Weights of a small segmentation model: normuon at rate 0.018.
Rows from block 5 of the encoder of a small segmentation model, named by matrix and row number. Each number is 128 + 24 x the weight over its row's rms, rounded and kept within 0 to 255. All counts start at 0. Numbers have three digits each. After the name is the row's rms in percent of the matrix's.
After each channel's rows are labels from the 100 images, of 14976, where the channel reaches its highest value: "top examples" is what is common among them; "peak on" is the class under the peak. Only what is clearly more common there than usual is listed. The data: seven-segment displays showing three digits.
# pw: pointwise conv (encoder.blocks.5.pw.weight, 384x384x1x1), inputs 128-191

pw.235 094:124108174134175157111112151096124152111158101134187143167080108133114120151101112119174120112118121081146122152165129123113150139106087149138108110112109090205143181116101163124134131100156118
top examples: dark on pale
peak on: screen

pw.179 106:160081130120160151133102087115127139126153118142115130146118123147072174128119122145147146120097098124136131116145115142109097134106148121186106108123115120145098121117120145115141124146116074
top examples: dark on pale
peak on: screen

pw.54 099:075112146100163156142157127167157172087141163132120088151096117105107147150130163179150133115132131086150111113132153126106157182170112149098086131115103071116146112115107093098115167100159131
top examples: dark on pale
peak on: screen; lit segment

pw.185 100:144143135128100161139128151144145112156137115175144088139125101135136122120110158143088140125126135157139170113110148144181128126126105131118130114119111118140128164118141144130139129109084180
top examples: white glow; first digit: 2
peak on: screen

pw.50 100:090128143095137114129113105147144125191156102086130118131138136079116105149147127151153124110118156099153135096132118103121131086136164115152112118124115107065154122124141161173144126120130157
top examples: amber glow
peak on: screen

pw.271 098:118079139137114121146132142144147144112092137135141101164126125155121115152149167135102172107086142115138135116144118134141124130132107101129109140127156103125140137190092113135109123175186147
top examples: white glow
peak on: screen

pw.355 102:147115130135100136136132109109102120157130084143140087117154126132137163147080133131176133117116128147074166098169120110147123136146105157138104104153097154154138124074137123128152128130178128
top examples: amber glow
peak on: surround

pw.66 101:067122107126113140110111082131119063095101118152140105123147132142134164156142099104117105125154125127120132136094122128113100149096098121146141149130164117111132153090148111119102157103114147
top examples: dark on pale
peak on: surround

pw.127 096:140133124158088152152129125119204176148152128145136102086080134177138131128129115197077150101110122161117149133128145133147110123125122111110136174154119148069141134115120134167140150154117116
top examples: dark on pale
peak on: lit segment

pw.28 103:112081179110122120171171136115162114139123077115112176120134150158103138107162118115079121159091138110097122090127121133099155082159169091104110130123148136103115128120132085122151150111138121
top examples: white glow
peak on: screen

pw.335 110:126104123106153122098109133115059109171128131120138128094132138125144145108145102106157106122117125125140143134116142112101120128127118144119116145113177128139143131136127128122083140130138164
top examples: second digit: 1
peak on: screen

pw.194 092:117107152147139131156129118088154119139133121111118100110159138163117160103128144113094133097134112105138096119123110115094079130175145139136157123104147118147111155102109135133114137157163103
top examples: dark on pale
peak on: screen

pw.265 098:137087140124074113076156200095126098114105095112119143168124115157103139171132161139140144120147123093159147139127135135144122101134160135126093135145102125138115170138123139153126104139182150
top examples: dark on pale
peak on: screen

pw.114 097:087109143154129142149113107098108117131159127130107055126125144136150074135129170129169172173123115140153127088113174100123151135185112151123145156117090104087115121144108132098089119156119131
top examples: white glow
peak on: screen

pw.182 104:091117159152082139153162130164158145100118095115072100100155146099091125108129087130142115141120106097116136106127094119126102142108114118169120110096121140095124059097116132102119115141142137
top examples: dark on pale
peak on: screen

pw.217 106:143108095116127121146144151108140156110175133135133162155140145153095133157155108124132176150143163159150133162161100171085104108118140152105124155132133178147140192134093124117128139159129115
top examples: dark on pale
peak on: screen

pw.333 104:100134122131129136111171134148165194108148118110142137130144166189091147148108130165149144129105108190135152152077140119141110110149141157168163118135100140083107120162117110127098080135145112
top examples: dark on pale
peak on: screen; lit segment

pw.187 103:124100141111138134132133128098197119097134092134134122107124145131096150130116080145152133129129147149106121183137153170122133118109122137154145111126104142154123143157133121096143137128084115
top examples: dark on pale
peak on: screen

pw.78 100:189104093141103118090105135142115131134123078130079148162147126112108117100156138120154071161129173165123134130094127159136173168115100143093118133124140131172112099083129143126156132141138139
top examples: white glow
peak on: screen; lit segment

pw.264 107:117136158171129130080137136101134135097138161146184128130100104140110159153089168118076127136171139100136179110114111128104145122120118135091131106143133144102145127104185119155101121129161095
top examples: white glow; second digit: 3
peak on: screen

pw.210 099:138127144128108150133127134143143107150151121115189143158133105108135115094143125145128145119196099133104105108109117166137140129105149126117091105097130130170147118134103144133137137106094114
top examples: white glow
peak on: lit segment

pw.363 092:116127131126100115107169145140127108133195157114130084104129124104082137159106101106148091124120124073165154123161120131097158130124140106067124133120143121171124065152135166141169118138119125
top examples: second digit: 1
peak on: screen

pw.260 109:145157095130145075113145107156162108125051147114126136119140161134121083150130134121127153130127113133066151124138095117128131109088146098142137132165110130079101100121129124098091144171160138
top examples: dark on pale
peak on: screen

pw.150 100:113094134144142097143143072163184110119128136118110114132106106104112127171118145206127113114129119142115145166120101178150064141085156106097126139129089122179126109132125115106085110110091112
top examples: dark on pale
peak on: screen

pw.318 100:097127117087133155157144147136141151120104131125119114145117130134100147124085105134156143116141162120094127201153117127119156113154150095104147110125089101156112132114135143157124171137146161
top examples: dark on pale
peak on: lit segment

pw.362 098:159118144140119115147075119133164140140169151121138161142131129123143174170119097142126146120121130087107151117133120158107154111131127143121124111125119121131162113175181113164127124143105129
top examples: white glow
peak on: screen

pw.344 096:156126125167154155094148102130150150092139133152141157106109144113091110074123095136133117157129114121125087135121129134152138153111090125114138126129132118093133105111089113129140121088102082
top examples: amber glow
peak on: screen; lit segment

pw.14 101:117139144133180156149153099115121092112133140113129140096115135130078160121128137145138112120181113160111125101092086075076124116109147136138138121141132100123099147153127122094130122118131139
top examples: dark on pale
peak on: screen

pw.254 097:122156103125131115092155137176126153114143139154174136094107105048111151148135112119142104119134090166134158110154122112126162104151138167095162112149106137070168106111113153170124118121142130
top examples: white glow
peak on: screen

pw.19 095:096126128115115155125123121108162073134177155111168126103136137143130141133148122097091149110116121100116105121128146136143150132159119104146143121144128085142182124090150113124144140143137147
top examples: dark on pale
peak on: screen

pw.151 102:130167107106104131168146113112095140092104146171138125134141085117151120131171148102127123117115135138135209138138150153116083164117120107137157155157078136095147146121147155167109134124104111
top examples: dark on pale
peak on: lit segment